Weights of a small image classifier.
Training: 11500 steps, held-out accuracy 100%.
Data: trained on simulated stained blood smears, 195000 training examples, 15.1 epochs.
Rows from block 3, named by matrix and row number. Rows with one number belong to one neuron. Each number is 50 + 15 x the weight over its row's rms, rounded and kept within 0 to 99. All counts start at 0. After the name is the row's rms in percent of the matrix's.
# gate: MLP gate (model.blocks.3.mlp.gate.weight, 640x320), inputs 160-239
# fc1: MLP up (model.blocks.3.mlp.fc1.weight, 640x320), inputs 160-239
# fc2: MLP down (model.blocks.3.mlp.fc2.weight, 320x640, transposed), outputs 160-239
gate.601 094:53 68 46 57 38 56 62 31 66 23 72 33 65 36 29 33 41 57 33 55 23 31 24 63 59 83 51 70 73 38 66 53 38 58 52 54 05 49 31 68 52 51 39 76 36 73 56 52 18 59 42 60 71 85 46 42 44 44 58 61 60 61 71 37 52 62 33 69 61 47 41 58 47 34 47 38 41 45 15 32
fc1.601 105:55 57 49 67 47 60 31 80 14 41 66 52 57 51 24 62 68 56 49 56 71 66 71 50 50 41 38 59 04 47 33 44 65 50 79 52 39 42 65 32 40 75 73 29 39 55 56 62 66 44 56 58 06 37 55 58 58 60 39 47 52 32 50 61 51 42 61 32 24 99 52 50 34 61 23 36 47 37 86 61
fc2.601 081:42 33 36 55 50 31 61 74 68 58 64 55 53 44 46 28 54 49 46 59 49 43 68 58 66 70 50 77 83 74 49 42 31 66 75 29 50 58 16 27 37 37 41 63 42 34 36 30 34 64 37 69 68 32 78 37 46 53 46 39 56 43 74 46 55 60 52 50 54 53 74 79 32 62 60 79 49 52 55 52
gate.602 103:47 48 55 74 35 61 59 47 55 28 38 42 58 67 49 24 42 62 61 83 17 56 42 68 36 60 43 61 69 67 33 64 58 63 35 57 37 27 47 66 43 66 36 57 68 66 49 45 71 35 19 26 67 64 52 76 55 17 71 43 40 53 43 33 42 12 37 40 46 40 54 61 53 55 40 28 49 48 57 31
fc1.602 098:52 50 57 40 63 46 61 29 64 31 51 56 73 73 60 49 60 39 38 71 21 35 27 44 69 28 62 27 50 59 36 66 56 57 42 80 44 41 45 45 60 48 32 64 33 93 71 51 54 48 57 42 58 69 50 65 31 26 58 50 34 53 78 29 42 62 52 33 44 31 44 55 41 67 37 50 41 17 69 52
fc2.602 123:74 71 43 47 65 30 25 67 40 52 71 60 58 38 39 51 52 71 55 39 60 67 29 32 43 47 30 64 35 67 32 54 33 53 37 39 46 49 59 15 34 67 68 46 42 67 50 42 50 29 35 64 43 55 43 40 54 36 24 46 50 16 51 55 48 49 36 73 53 46 48 17 47 60 38 33 43 55 27 59
gate.603 095:56 58 54 82 46 53 34 66 44 36 60 46 39 75 50 46 54 51 00 59 55 48 63 83 78 41 41 60 55 61 38 52 39 52 68 40 48 50 60 47 75 12 57 69 42 85 63 36 44 24 56 45 42 59 58 83 35 47 51 67 61 73 56 52 34 44 37 30 58 74 63 75 16 53 69 37 25 47 73 50
fc1.603 095:52 45 32 49 69 40 38 61 44 15 44 64 39 51 36 58 50 66 31 58 33 50 76 73 44 33 74 26 47 53 58 66 43 78 46 72 60 46 39 50 48 63 50 42 39 68 53 38 12 55 35 59 43 47 35 67 55 47 70 36 59 43 31 31 19 33 76 31 28 70 53 72 39 46 50 52 49 58 47 34
fc2.603 078:46 47 47 65 53 50 53 43 58 36 66 54 59 56 44 28 43 67 50 41 50 52 44 72 56 39 42 54 43 00 62 53 70 75 34 49 36 52 34 54 55 24 40 68 41 83 49 47 62 46 45 66 33 62 78 57 89 75 47 48 38 59 37 47 46 46 50 42 51 64 70 62 42 36 76 45 42 78 52 55
gate.604 099:46 10 33 53 51 53 36 47 23 30 20 48 52 73 38 34 72 39 36 62 39 32 86 32 61 14 62 50 58 59 37 49 48 49 24 38 78 84 31 54 48 52 24 63 61 66 36 42 22 05 50 44 75 36 37 48 50 68 44 67 35 26 63 48 46 22 49 33 52 51 66 53 69 47 42 53 52 36 50 45
fc1.604 113:41 73 39 54 65 83 39 48 56 76 62 48 55 53 59 53 47 62 58 53 32 58 29 33 48 62 29 46 22 63 53 32 41 74 84 41 39 16 69 54 56 38 58 33 48 42 64 65 72 43 44 60 46 63 45 21 37 38 44 41 71 47 41 65 45 42 80 36 30 25 28 54 31 60 48 68 35 53 58 52
fc2.604 136:38 67 35 70 44 85 45 65 39 68 72 68 44 42 33 70 50 43 52 38 40 40 55 38 42 51 40 73 39 63 49 57 51 77 51 41 47 34 21 34 21 49 34 38 19 67 71 45 51 70 22 44 57 84 71 40 37 78 53 40 76 60 70 49 62 32 28 29 43 53 55 46 63 57 67 88 56 29 57 43
gate.605 097:64 39 41 38 52 14 39 58 46 32 49 44 56 48 52 44 49 59 42 42 59 27 62 29 55 70 58 33 55 20 68 73 44 28 61 29 60 85 42 25 31 58 30 63 60 24 66 47 52 48 47 70 25 56 64 32 38 43 21 36 74 61 52 52 47 56 56 44 38 38 51 45 52 12 25 44 43 53 60 44
fc1.605 093:76 30 43 44 57 30 57 73 64 43 28 24 50 49 49 40 67 41 42 36 59 53 53 55 38 91 55 31 34 47 59 53 48 42 55 56 60 60 58 34 47 64 40 53 60 48 74 43 67 29 51 57 25 26 62 27 59 39 39 62 72 45 57 50 30 67 37 68 44 34 39 51 53 38 17 32 35 74 66 48
fc2.605 107:33 68 57 76 70 70 43 55 45 38 54 50 42 49 47 36 65 45 75 43 56 64 49 28 66 39 79 46 30 41 43 35 53 48 25 53 56 25 29 60 42 39 49 42 71 16 24 47 59 64 54 39 54 89 53 59 36 53 53 60 38 39 54 52 68 62 52 52 51 37 54 29 58 57 43 33 48 66 67 39
gate.606 108:57 63 60 47 45 39 24 49 35 51 39 32 64 41 26 71 63 50 57 73 53 40 75 44 17 68 60 52 47 62 64 53 47 92 45 60 45 39 74 52 33 71 28 42 32 59 61 65 38 72 37 72 51 56 36 42 56 30 52 18 60 79 56 53 49 69 52 76 23 59 43 42 87 52 62 53 24 27 40 55
fc1.606 109:27 60 69 25 49 54 63 90 57 48 61 77 39 72 79 42 57 41 57 55 29 68 41 48 40 46 59 57 55 56 65 53 60 43 64 59 71 50 22 56 61 39 42 61 73 15 43 35 63 30 48 20 63 45 72 57 44 63 53 47 82 09 38 33 41 22 39 20 47 44 30 29 48 54 59 60 50 61 42 41
fc2.606 080:27 50 44 79 30 38 29 76 51 66 48 68 38 43 56 44 39 61 39 61 62 71 61 56 63 52 33 35 79 46 37 32 48 57 63 64 33 51 43 56 34 63 49 27 38 46 46 40 23 49 31 44 55 17 46 75 40 48 25 77 43 65 55 49 47 43 79 74 23 41 63 28 58 63 53 70 60 50 74 45
gate.607 092:40 58 53 63 53 37 26 49 57 32 59 46 38 48 46 57 56 39 50 76 39 53 65 52 47 31 42 52 57 73 55 60 39 74 24 70 57 40 35 87 47 47 29 55 56 31 59 32 27 48 39 55 54 47 57 46 24 71 54 52 89 55 86 41 19 46 53 54 26 26 53 34 39 30 62 47 20 54 61 41
fc1.607 095:26 47 64 58 49 35 73 35 26 51 26 57 67 65 50 81 57 26 40 47 46 76 55 47 53 83 44 33 29 61 56 37 66 68 46 42 38 43 44 38 37 50 57 64 84 62 50 25 40 24 65 72 71 28 59 27 51 18 68 30 51 57 76 61 47 38 30 29 46 68 44 48 29 44 38 67 47 55 30 69
fc2.607 058:47 34 51 71 35 39 55 60 68 55 61 33 47 12 39 42 21 43 66 66 54 51 43 32 33 72 52 48 44 49 20 58 38 51 44 54 50 44 61 41 57 48 28 35 49 82 60 47 67 43 40 31 37 40 75 59 44 30 37 75 54 71 57 57 57 53 64 40 36 37 77 46 37 61 31 49 39 53 59 47
gate.608 100:53 28 70 46 86 38 44 33 56 71 55 55 40 40 52 58 40 47 60 28 45 72 40 55 16 61 34 57 47 50 55 63 38 29 80 59 63 50 40 28 81 49 28 59 56 75 32 49 55 79 60 36 48 48 67 37 60 63 74 30 50 57 54 53 51 37 33 48 62 63 70 49 68 25 54 58 28 63 21 32
fc1.608 099:39 59 52 92 51 24 82 55 61 41 60 61 30 44 73 45 49 68 24 50 59 35 40 49 49 61 54 28 46 66 30 59 33 45 87 38 69 46 62 27 59 38 43 49 43 50 58 60 75 46 46 41 67 46 34 23 27 58 59 30 62 42 39 53 46 27 39 31 51 67 72 58 12 55 41 53 36 42 57 63
fc2.608 072:45 76 70 58 44 16 40 44 63 36 54 54 65 41 32 45 56 38 49 66 63 46 53 46 51 40 43 32 60 51 56 58 53 41 77 21 43 27 56 38 23 46 69 50 56 30 58 53 55 33 48 47 47 49 27 47 12 28 58 41 23 69 50 46 50 49 18 38 14 31 39 30 25 45 17 21 72 34 44 39
gate.609 104:63 56 82 97 57 48 51 81 26 33 55 67 36 63 33 52 67 66 35 30 63 53 49 47 47 56 14 57 50 71 47 25 35 64 78 24 50 52 63 63 63 55 15 53 49 49 51 42 45 61 28 38 60 40 40 36 66 43 29 31 66 49 37 35 69 68 42 50 27 17 85 66 58 31 73 27 36 41 30 50
fc1.609 095:49 40 52 50 66 60 43 37 47 41 38 68 39 44 56 72 73 45 27 65 35 37 43 55 60 44 33 18 42 64 49 49 37 46 52 52 68 39 77 38 32 55 36 49 41 31 54 48 38 57 22 43 48 32 56 57 60 59 25 39 47 63 62 63 50 56 57 33 41 29 68 61 32 31 47 59 33 43 47 58
fc2.609 076:59 22 50 32 54 56 64 11 50 51 45 48 56 58 64 48 31 63 36 76 46 54 65 43 45 58 70 66 40 13 66 43 28 43 64 64 46 51 62 90 54 75 57 42 31 46 56 51 36 24 55 45 63 21 51 57 39 56 48 75 33 40 45 52 41 24 62 34 51 47 27 52 49 32 40 55 48 69 65 69
gate.610 101:57 26 45 68 44 31 42 27 52 88 29 27 73 68 54 42 57 47 14 25 40 46 17 71 50 82 44 59 90 38 48 44 43 73 41 55 56 45 55 56 13 52 65 39 21 15 60 00 60 43 46 47 44 70 45 61 60 47 50 29 54 83 33 54 45 72 61 54 48 52 49 47 41 51 44 37 48 64 33 33
fc1.610 099:47 36 39 39 54 43 34 60 88 48 30 25 53 63 32 39 49 46 39 48 22 33 45 62 38 61 87 47 69 36 28 80 70 57 57 57 21 50 61 60 44 57 57 53 44 49 63 41 36 35 66 73 62 58 58 52 53 36 39 29 29 71 44 25 29 51 68 53 24 42 49 73 82 57 43 50 53 52 64 41
fc2.610 090:54 23 52 46 61 56 31 42 37 41 68 31 43 53 35 29 28 67 36 46 73 55 28 38 40 61 35 30 48 59 58 51 53 22 41 41 61 49 44 42 52 34 39 84 49 38 70 89 75 41 32 38 51 45 55 62 26 44 43 56 80 75 61 29 67 63 33 40 52 58 55 60 23 37 33 71 40 70 72 44
gate.611 099:66 51 51 55 43 49 38 54 58 38 52 59 72 26 66 19 46 44 34 27 43 62 70 21 53 51 28 60 73 22 61 32 50 50 36 40 40 48 43 43 20 57 62 33 25 44 48 55 24 75 42 61 51 49 09 51 82 57 39 61 46 56 48 57 15 64 63 29 22 37 44 52 32 62 36 59 68 64 23 62
fc1.611 097:75 27 45 29 35 32 58 41 41 40 37 72 44 18 51 64 73 29 22 44 43 66 67 56 36 41 62 68 56 13 62 55 24 35 53 25 71 47 51 47 40 49 50 43 56 42 27 60 25 72 41 72 45 70 36 25 71 54 42 46 60 39 26 52 59 49 67 53 71 16 54 55 96 60 34 42 38 56 52 45
fc2.611 100:47 45 25 56 85 23 48 42 47 45 64 39 31 52 79 56 44 57 65 62 44 45 32 65 50 43 34 27 73 58 54 82 54 48 42 60 81 46 49 49 45 48 60 60 41 58 52 52 49 49 55 42 58 61 53 68 74 47 60 28 31 45 67 48 46 59 42 58 58 51 52 21 52 45 41 56 14 60 43 46
gate.612 098:79 19 52 46 69 30 40 47 44 21 23 77 85 55 61 25 57 46 43 75 71 45 61 37 43 38 39 63 49 47 52 52 39 53 32 24 25 74 13 66 56 51 59 34 45 40 63 59 49 67 51 17 46 85 36 53 42 48 54 52 47 24 49 54 55 46 50 60 45 64 58 57 38 37 44 25 49 39 48 60
fc1.612 104:43 75 63 41 60 38 68 67 57 55 72 42 30 61 33 64 53 77 56 55 57 75 63 56 44 41 36 44 25 37 58 35 46 61 65 78 67 20 66 65 22 70 43 64 45 42 36 41 46 45 40 80 51 19 65 30 59 33 40 47 44 44 61 53 44 55 39 56 52 49 60 51 53 35 51 82 47 38 66 40
fc2.612 116:63 40 54 54 59 62 55 76 51 43 66 59 48 60 55 48 50 63 33 39 60 67 56 59 56 26 41 64 35 58 70 67 54 82 61 37 14 48 33 52 22 56 40 58 53 83 49 16 60 42 32 28 61 63 79 29 46 47 62 66 60 53 35 63 50 42 51 33 28 65 79 70 62 33 44 44 47 62 46 59
gate.613 097:49 37 36 39 71 59 59 63 37 39 46 60 43 58 59 40 53 49 28 47 46 58 45 25 29 73 74 18 63 47 40 54 39 48 55 56 36 53 48 58 53 50 32 36 43 45 44 75 70 90 50 50 51 52 46 35 48 28 51 83 61 38 97 57 50 51 35 28 62 74 71 36 49 49 54 53 41 47 57 35
fc1.613 097:63 52 37 17 57 67 61 55 54 43 57 33 34 78 52 17 60 37 40 53 28 41 74 53 16 48 45 37 41 28 42 63 47 39 31 51 74 76 49 45 52 26 17 68 73 52 57 60 77 43 37 28 53 58 35 33 40 35 62 50 36 31 55 51 35 33 61 73 45 35 28 44 53 35 54 61 52 34 58 25
fc2.613 115:29 45 44 49 67 52 70 31 77 48 44 41 47 42 45 77 33 72 88 32 43 62 61 47 59 49 27 64 22 60 67 40 26 71 77 40 66 51 52 37 51 64 82 55 49 34 58 54 42 12 54 42 72 46 67 36 44 39 39 36 40 38 60 38 55 80 53 83 64 45 44 57 38 51 57 66 28 38 25 76
gate.614 094:22 46 51 36 29 53 64 52 56 44 66 26 53 56 67 73 40 59 55 71 67 59 65 46 65 71 47 40 51 65 56 54 47 26 45 67 62 52 41 56 86 51 38 51 46 32 30 68 59 46 73 38 80 43 47 51 33 36 40 51 26 57 45 62 68 54 65 53 63 16 40 60 69 41 45 38 45 35 47 12
fc1.614 100:66 42 48 78 33 31 39 56 55 58 42 38 77 56 13 58 75 55 35 53 48 82 37 36 32 45 48 61 69 71 59 45 47 82 38 23 50 76 33 35 51 54 59 59 48 68 81 24 72 53 79 59 06 27 52 43 53 58 66 42 32 24 52 61 43 26 32 59 58 60 41 34 47 37 58 53 54 28 23 58
fc2.614 087:44 49 29 53 30 38 32 85 40 32 36 42 60 61 53 47 54 39 38 37 37 35 52 56 36 50 35 70 46 30 42 66 55 58 44 31 27 49 60 74 25 64 44 56 54 55 66 40 64 29 20 58 57 55 37 57 48 51 38 66 42 71 74 28 37 47 72 53 58 62 61 45 34 63 55 56 40 54 32 47
gate.615 108:58 47 43 69 77 66 56 41 46 35 74 37 18 66 67 70 46 42 49 53 42 74 42 54 48 56 56 07 31 47 86 51 60 68 89 66 42 60 30 83 60 20 49 51 36 54 42 48 67 91 43 51 60 55 48 50 55 57 73 32 54 60 58 43 93 51 62 37 51 69 73 34 50 32 54 30 12 56 68 39
fc1.615 109:48 30 21 73 63 79 62 23 54 67 47 31 19 39 75 60 29 65 43 46 40 68 33 42 51 42 68 35 35 44 80 50 64 58 72 56 60 50 36 61 77 37 47 72 37 38 29 29 61 68 28 38 32 28 56 43 54 84 62 32 62 75 49 56 88 34 63 37 49 40 43 54 49 50 53 11 30 41 59 47
fc2.615 127:30 32 52 36 71 52 66 18 65 78 39 38 58 69 44 66 38 84 96 55 46 39 92 66 56 63 40 58 42 25 31 53 73 54 62 62 55 34 20 64 68 49 40 62 24 57 44 53 16 62 54 48 57 43 24 48 53 56 54 35 40 51 66 55 49 42 68 42 50 42 27 53 35 67 26 26 33 70 69 58
gate.616 100:16 27 52 71 36 67 33 38 61 51 56 47 62 46 51 40 23 55 62 43 14 55 52 78 59 52 57 19 59 78 13 41 30 32 58 55 42 51 48 51 43 67 45 59 57 50 46 36 56 64 55 51 60 36 29 48 54 44 66 39 58 57 10 50 46 35 56 53 22 29 49 61 55 50 38 31 52 45 42 24
fc1.616 097:20 65 64 26 58 62 66 47 19 40 78 46 62 55 31 37 54 73 71 45 48 44 37 48 45 31 46 41 41 72 30 44 46 60 72 52 68 29 50 68 63 21 60 66 37 59 46 49 34 50 72 42 77 51 50 85 38 42 66 18 35 19 66 41 39 71 48 49 52 35 66 60 43 68 49 47 38 56 46 50
fc2.616 066:35 72 49 77 64 46 26 61 60 84 70 34 62 39 51 48 46 48 39 77 19 51 63 55 68 43 52 49 42 46 34 44 44 24 23 49 70 80 40 21 46 57 33 46 28 52 51 67 56 46 52 41 46 77 33 63 52 27 55 56 47 31 55 31 31 45 61 66 48 47 59 21 50 27 35 39 56 45 56 38
gate.617 096:53 40 54 33 43 53 53 45 33 30 52 52 58 88 73 34 44 53 17 48 32 54 48 34 38 82 63 67 43 58 49 40 56 37 46 65 85 66 40 48 57 47 37 45 52 27 21 32 51 51 56 50 72 50 43 68 60 76 25 29 24 58 60 27 42 34 70 44 60 49 37 50 46 31 43 28 55 68 41 37
fc1.617 092:37 16 51 65 63 18 75 65 68 57 38 48 48 38 27 70 45 44 73 62 35 40 61 47 48 41 58 75 57 57 48 57 62 53 59 50 21 28 64 50 42 54 46 67 47 49 73 36 20 22 57 59 56 27 39 57 63 37 34 13 41 39 35 24 46 58 69 73 36 59 34 65 54 58 67 74 05 44 44 47
fc2.617 065:16 39 58 73 18 47 35 28 51 45 31 59 55 27 30 51 17 71 23 45 81 54 69 43 40 50 51 43 57 63 34 52 43 49 52 47 37 51 30 76 57 57 41 34 72 34 48 65 52 50 32 21 63 50 18 62 20 56 55 66 58 54 48 38 80 62 60 52 38 52 68 39 30 83 72 29 09 42 77 45
gate.618 100:48 54 83 42 44 74 41 54 81 39 33 49 73 12 39 27 30 44 50 54 61 35 51 37 32 49 51 33 58 84 54 91 39 57 40 46 32 26 63 80 45 38 47 51 34 35 45 66 30 49 30 61 29 54 74 50 47 66 46 63 78 62 72 43 78 44 62 50 69 45 52 82 47 33 37 21 47 71 48 53
fc1.618 108:71 52 86 47 79 56 67 50 54 64 35 43 62 33 46 37 45 56 69 50 58 44 27 72 29 30 33 10 38 55 67 69 56 38 52 82 38 55 57 62 42 55 76 49 44 43 31 55 52 56 28 65 29 49 54 45 37 51 50 76 51 69 75 41 41 64 44 52 64 67 37 76 58 58 70 29 47 51 47 37
fc2.618 081:57 43 76 56 59 68 46 74 64 48 44 40 67 58 60 58 46 53 60 67 44 63 38 46 76 64 72 62 28 34 47 09 42 21 63 42 38 48 30 36 61 55 57 51 68 47 70 59 43 54 45 47 48 57 28 47 61 43 75 55 27 54 54 63 87 37 62 53 49 47 81 16 52 53 35 66 53 36 70 48
gate.619 104:67 55 48 50 39 52 57 77 50 44 35 36 40 43 45 40 54 61 57 52 51 48 69 48 30 29 48 75 56 52 19 63 49 66 60 55 72 61 66 67 78 60 63 55 40 27 07 45 30 46 50 43 42 30 28 42 57 43 45 60 60 49 48 49 73 35 64 48 32 40 17 48 65 42 57 41 32 51 59 63
fc1.619 096:66 44 59 47 68 17 19 38 30 49 44 45 67 40 38 12 62 46 44 68 70 31 58 76 58 54 65 63 23 49 23 26 14 53 71 58 61 63 41 57 33 28 63 62 65 49 67 23 67 60 40 48 57 61 54 44 51 61 54 59 59 51 38 49 64 24 64 59 51 54 60 41 71 65 64 41 32 54 79 40
fc2.619 049:52 48 51 67 48 37 73 57 43 20 37 45 77 23 45 52 58 57 48 56 60 60 54 58 51 70 43 60 35 78 35 46 33 40 37 42 28 41 62 35 27 41 34 38 58 54 74 54 36 50 50 46 73 56 23 26 36 64 44 64 27 33 49 06 66 43 20 43 58 50 68 44 61 63 59 47 46 41 54 76
gate.620 100:18 49 55 56 19 29 46 75 40 59 37 26 54 40 44 30 47 65 28 50 57 43 42 50 42 45 54 66 58 58 47 31 88 65 45 48 63 39 61 71 57 54 56 41 51 23 60 50 65 51 44 59 38 41 50 57 31 55 34 61 70 58 58 49 44 72 56 55 29 63 54 25 67 63 51 53 58 54 38 21
fc1.620 094:58 46 23 52 67 51 27 70 43 37 38 55 49 70 21 29 49 45 55 28 44 33 50 04 55 47 41 38 45 48 52 37 44 49 57 49 37 38 45 46 34 43 56 31 46 57 32 34 64 51 62 35 34 63 61 78 54 38 42 29 42 26 35 42 41 69 36 42 71 22 30 62 60 52 49 23 49 47 80 64
fc2.620 076:61 52 65 43 56 24 85 26 61 52 51 44 52 38 36 70 48 62 58 64 34 62 42 47 57 69 42 46 57 76 48 83 32 63 44 70 72 53 47 67 39 61 49 46 31 12 65 45 65 36 29 48 32 49 37 49 37 53 61 42 61 76 52 72 39 51 48 59 51 67 66 57 48 48 59 52 34 76 57 44
gate.621 122:33 24 36 67 52 44 41 40 39 21 33 50 29 34 42 31 39 45 29 70 63 53 65 58 46 40 79 53 73 47 53 67 52 58 29 36 57 58 51 83 55 49 43 74 39 32 58 64 43 61 76 36 50 42 15 67 50 72 49 53 46 44 76 45 39 69 52 52 42 77 73 56 64 38 55 53 45 45 37 15
fc1.621 129:38 19 37 64 46 39 47 34 45 25 20 57 34 38 48 23 48 47 30 71 59 33 68 54 56 20 71 62 77 37 42 70 54 40 31 22 57 62 50 70 57 36 48 76 49 38 65 63 32 49 88 30 53 41 19 83 41 75 45 60 43 37 74 66 44 73 51 43 20 68 68 50 58 37 44 34 41 44 41 35
fc2.621 214:37 33 35 12 37 75 75 09 67 71 39 42 42 42 86 50 56 56 68 33 71 35 53 66 69 41 43 35 53 28 48 48 56 38 59 39 56 53 74 34 75 46 63 47 66 38 31 64 26 42 51 54 27 39 30 63 46 27 56 50 47 69 61 48 52 41 70 64 41 42 42 69 58 58 51 11 56 52 48 45
gate.622 100:54 61 44 51 52 50 57 27 35 03 94 24 60 51 68 64 48 60 36 33 63 61 53 68 48 60 41 35 57 72 60 70 54 24 20 27 60 65 57 73 61 68 56 61 48 59 71 54 57 24 19 43 48 48 33 55 61 60 65 39 34 50 71 60 47 79 50 40 34 76 58 44 31 39 52 52 56 43 56 47
fc1.622 098:45 50 43 41 24 66 41 70 44 32 48 70 38 66 64 48 49 59 52 31 28 55 54 68 51 43 53 57 43 56 59 73 65 48 61 55 37 61 58 82 69 60 36 52 67 55 66 42 42 02 37 54 51 33 41 41 58 60 13 63 57 46 71 35 54 55 50 54 65 73 50 44 40 45 65 36 65 55 71 44
fc2.622 081:33 50 62 67 60 32 29 55 57 67 29 30 46 25 39 70 46 52 53 56 51 51 81 29 50 46 62 80 51 50 55 54 47 52 75 68 54 47 71 40 63 83 61 48 12 49 34 27 11 50 40 40 67 80 62 79 33 61 76 68 66 56 59 58 67 53 51 38 31 66 25 54 25 29 38 31 13 60 43 61
gate.623 102:30 39 56 48 39 47 45 60 33 38 28 49 46 62 40 29 56 65 42 62 43 81 54 58 43 53 35 61 40 44 47 35 73 67 70 38 67 30 80 27 80 21 49 63 30 43 49 49 52 53 56 35 09 44 51 71 52 77 33 49 63 38 53 68 36 63 52 63 55 63 74 50 53 63 64 40 41 55 49 68
fc1.623 103:44 45 55 38 50 38 71 52 51 29 39 59 53 48 50 43 59 57 42 47 52 81 45 57 38 48 45 50 50 42 49 65 68 64 75 46 55 26 64 17 63 30 39 82 29 56 56 41 63 73 35 56 02 62 61 69 64 84 68 46 61 64 39 46 42 72 77 44 55 73 87 45 44 37 51 64 31 38 56 78
fc2.623 089:22 47 61 53 83 40 47 35 68 58 51 48 26 66 66 09 57 37 39 43 52 37 43 71 76 68 45 30 80 46 46 69 30 49 61 50 38 53 39 47 39 35 63 77 55 45 54 56 41 48 80 48 46 46 60 35 20 58 40 47 55 45 49 31 62 85 39 86 47 49 55 44 52 69 58 61 48 65 31 44
gate.624 092:66 66 61 34 68 64 43 56 41 52 49 45 61 34 48 51 68 81 68 62 56 62 74 29 52 51 43 36 45 34 31 24 58 53 72 42 25 36 53 75 39 49 53 79 30 88 63 47 21 45 56 53 52 48 50 36 52 51 28 61 43 20 39 30 70 66 42 23 28 71 47 68 50 57 90 44 26 46 42 47
fc1.624 092:54 74 75 69 58 40 17 44 27 57 39 47 65 67 53 25 54 66 78 49 31 69 67 21 33 64 52 57 38 60 30 23 66 46 71 59 24 35 39 56 51 65 37 66 39 78 45 56 46 55 54 34 91 35 57 42 40 47 40 57 44 48 45 30 67 59 47 41 47 26 47 85 50 37 58 40 32 22 41 58
fc2.624 095:23 21 44 46 43 40 42 69 40 42 53 84 46 25 55 41 47 57 56 58 45 50 54 36 51 46 73 57 45 31 66 45 55 34 48 53 50 62 43 37 36 75 59 59 41 55 47 33 47 32 33 49 36 62 49 26 56 53 67 53 23 42 60 75 61 30 83 75 41 47 38 64 63 73 45 51 52 52 67 66
gate.625 103:39 60 39 58 71 35 32 68 82 61 61 39 52 44 56 37 43 61 59 47 67 52 58 41 51 01 32 72 62 56 55 45 72 60 63 61 71 59 51 57 59 54 23 47 40 43 56 53 81 75 51 65 71 53 73 69 42 77 75 39 55 45 41 62 24 52 64 47 58 60 65 69 42 61 61 43 41 50 26 37
fc1.625 100:70 53 61 53 56 32 41 59 54 76 44 41 48 56 38 64 50 46 11 40 63 72 52 48 41 69 34 54 32 68 39 63 69 50 56 51 29 56 57 57 53 65 41 86 09 53 58 53 47 54 41 48 38 30 49 28 59 22 55 24 76 37 39 67 32 26 83 52 53 43 56 42 61 37 42 47 27 56 27 50
fc2.625 098:85 41 29 54 57 58 53 39 53 73 26 39 52 31 58 42 50 60 75 48 86 64 40 57 54 43 73 26 56 36 60 31 50 47 44 76 78 40 38 43 66 39 48 53 39 49 56 54 43 63 58 57 43 43 52 63 55 57 50 63 44 75 40 27 58 42 37 59 48 81 45 84 49 47 58 50 61 37 72 35
gate.626 093:40 35 32 49 38 66 43 53 59 07 65 56 48 42 40 41 36 28 51 71 17 45 42 54 47 24 86 25 55 48 52 38 57 51 44 72 67 58 34 31 62 52 61 64 30 51 60 57 62 23 45 68 62 61 38 54 43 53 33 56 24 27 62 27 50 57 36 54 57 16 26 34 44 48 29 41 50 58 63 09
fc1.626 099:45 70 82 41 41 47 31 56 39 71 34 48 24 47 60 32 60 99 59 40 72 76 68 38 33 59 21 62 43 41 45 52 45 48 58 32 35 47 59 65 54 96 50 45 54 50 39 28 38 46 60 42 20 34 47 47 67 56 43 37 57 44 30 63 63 49 65 62 35 66 78 38 76 68 76 55 51 46 20 87
fc2.626 091:69 57 50 57 36 50 26 48 47 53 33 55 72 53 44 35 57 55 58 52 81 65 22 44 33 53 63 60 33 63 51 34 29 58 62 65 22 51 23 64 46 70 77 62 50 65 49 55 59 28 44 27 29 52 57 34 68 56 56 64 41 72 52 46 72 62 57 51 45 52 65 49 59 38 34 52 47 65 84 47
gate.627 110:50 12 63 34 35 57 37 71 77 54 50 23 67 49 49 58 39 40 75 33 51 36 67 40 44 42 54 30 14 68 48 99 57 63 47 81 41 51 44 67 53 60 44 55 38 37 35 59 63 71 33 47 31 47 37 02 55 55 48 47 93 59 45 48 71 44 69 65 35 56 49 51 42 57 46 41 61 68 59 41
fc1.627 103:66 51 45 54 46 49 58 46 33 39 70 62 60 68 68 33 52 56 26 63 48 59 69 50 82 62 43 56 53 69 25 39 55 38 58 38 87 43 56 25 52 53 28 41 56 64 50 75 39 33 57 40 27 47 55 81 55 51 29 69 45 43 54 63 55 38 33 61 22 49 40 42 32 56 65 41 64 41 46 43
fc2.627 141:35 57 70 46 22 35 24 77 48 51 49 43 89 46 47 75 35 50 16 45 56 55 44 54 64 42 53 58 64 68 51 56 59 53 46 60 51 61 53 50 23 34 51 31 45 46 53 59 62 34 51 34 52 59 41 59 46 26 68 33 59 61 39 51 65 21 60 57 27 62 62 29 60 50 49 27 67 17 37 43
gate.628 097:52 59 41 36 61 40 58 43 63 63 53 83 31 84 68 45 44 66 57 73 35 37 50 47 57 63 28 49 51 61 42 45 43 50 65 45 36 51 53 48 40 59 32 51 22 28 50 40 53 50 63 47 50 50 47 37 61 77 41 38 48 28 13 41 48 63 94 47 52 79 23 50 38 42 39 65 46 63 61 48
fc1.628 097:43 43 52 56 33 32 42 37 32 27 22 77 57 47 56 41 71 60 60 26 56 57 62 40 50 35 51 57 30 53 69 42 85 61 40 46 27 51 41 60 75 36 63 63 62 30 40 16 39 37 53 70 59 54 61 44 36 48 53 19 60 41 55 32 70 41 79 12 33 62 70 60 65 37 55 94 50 51 56 55
fc2.628 101:64 44 48 65 33 60 44 51 42 60 68 63 54 48 56 80 55 64 33 23 69 60 45 41 25 53 70 71 54 30 59 40 64 40 34 51 64 52 55 50 36 52 39 62 54 29 45 65 55 56 83 56 47 45 42 45 36 55 54 38 43 15 41 38 41 66 59 78 29 54 63 68 68 61 44 31 58 33 38 56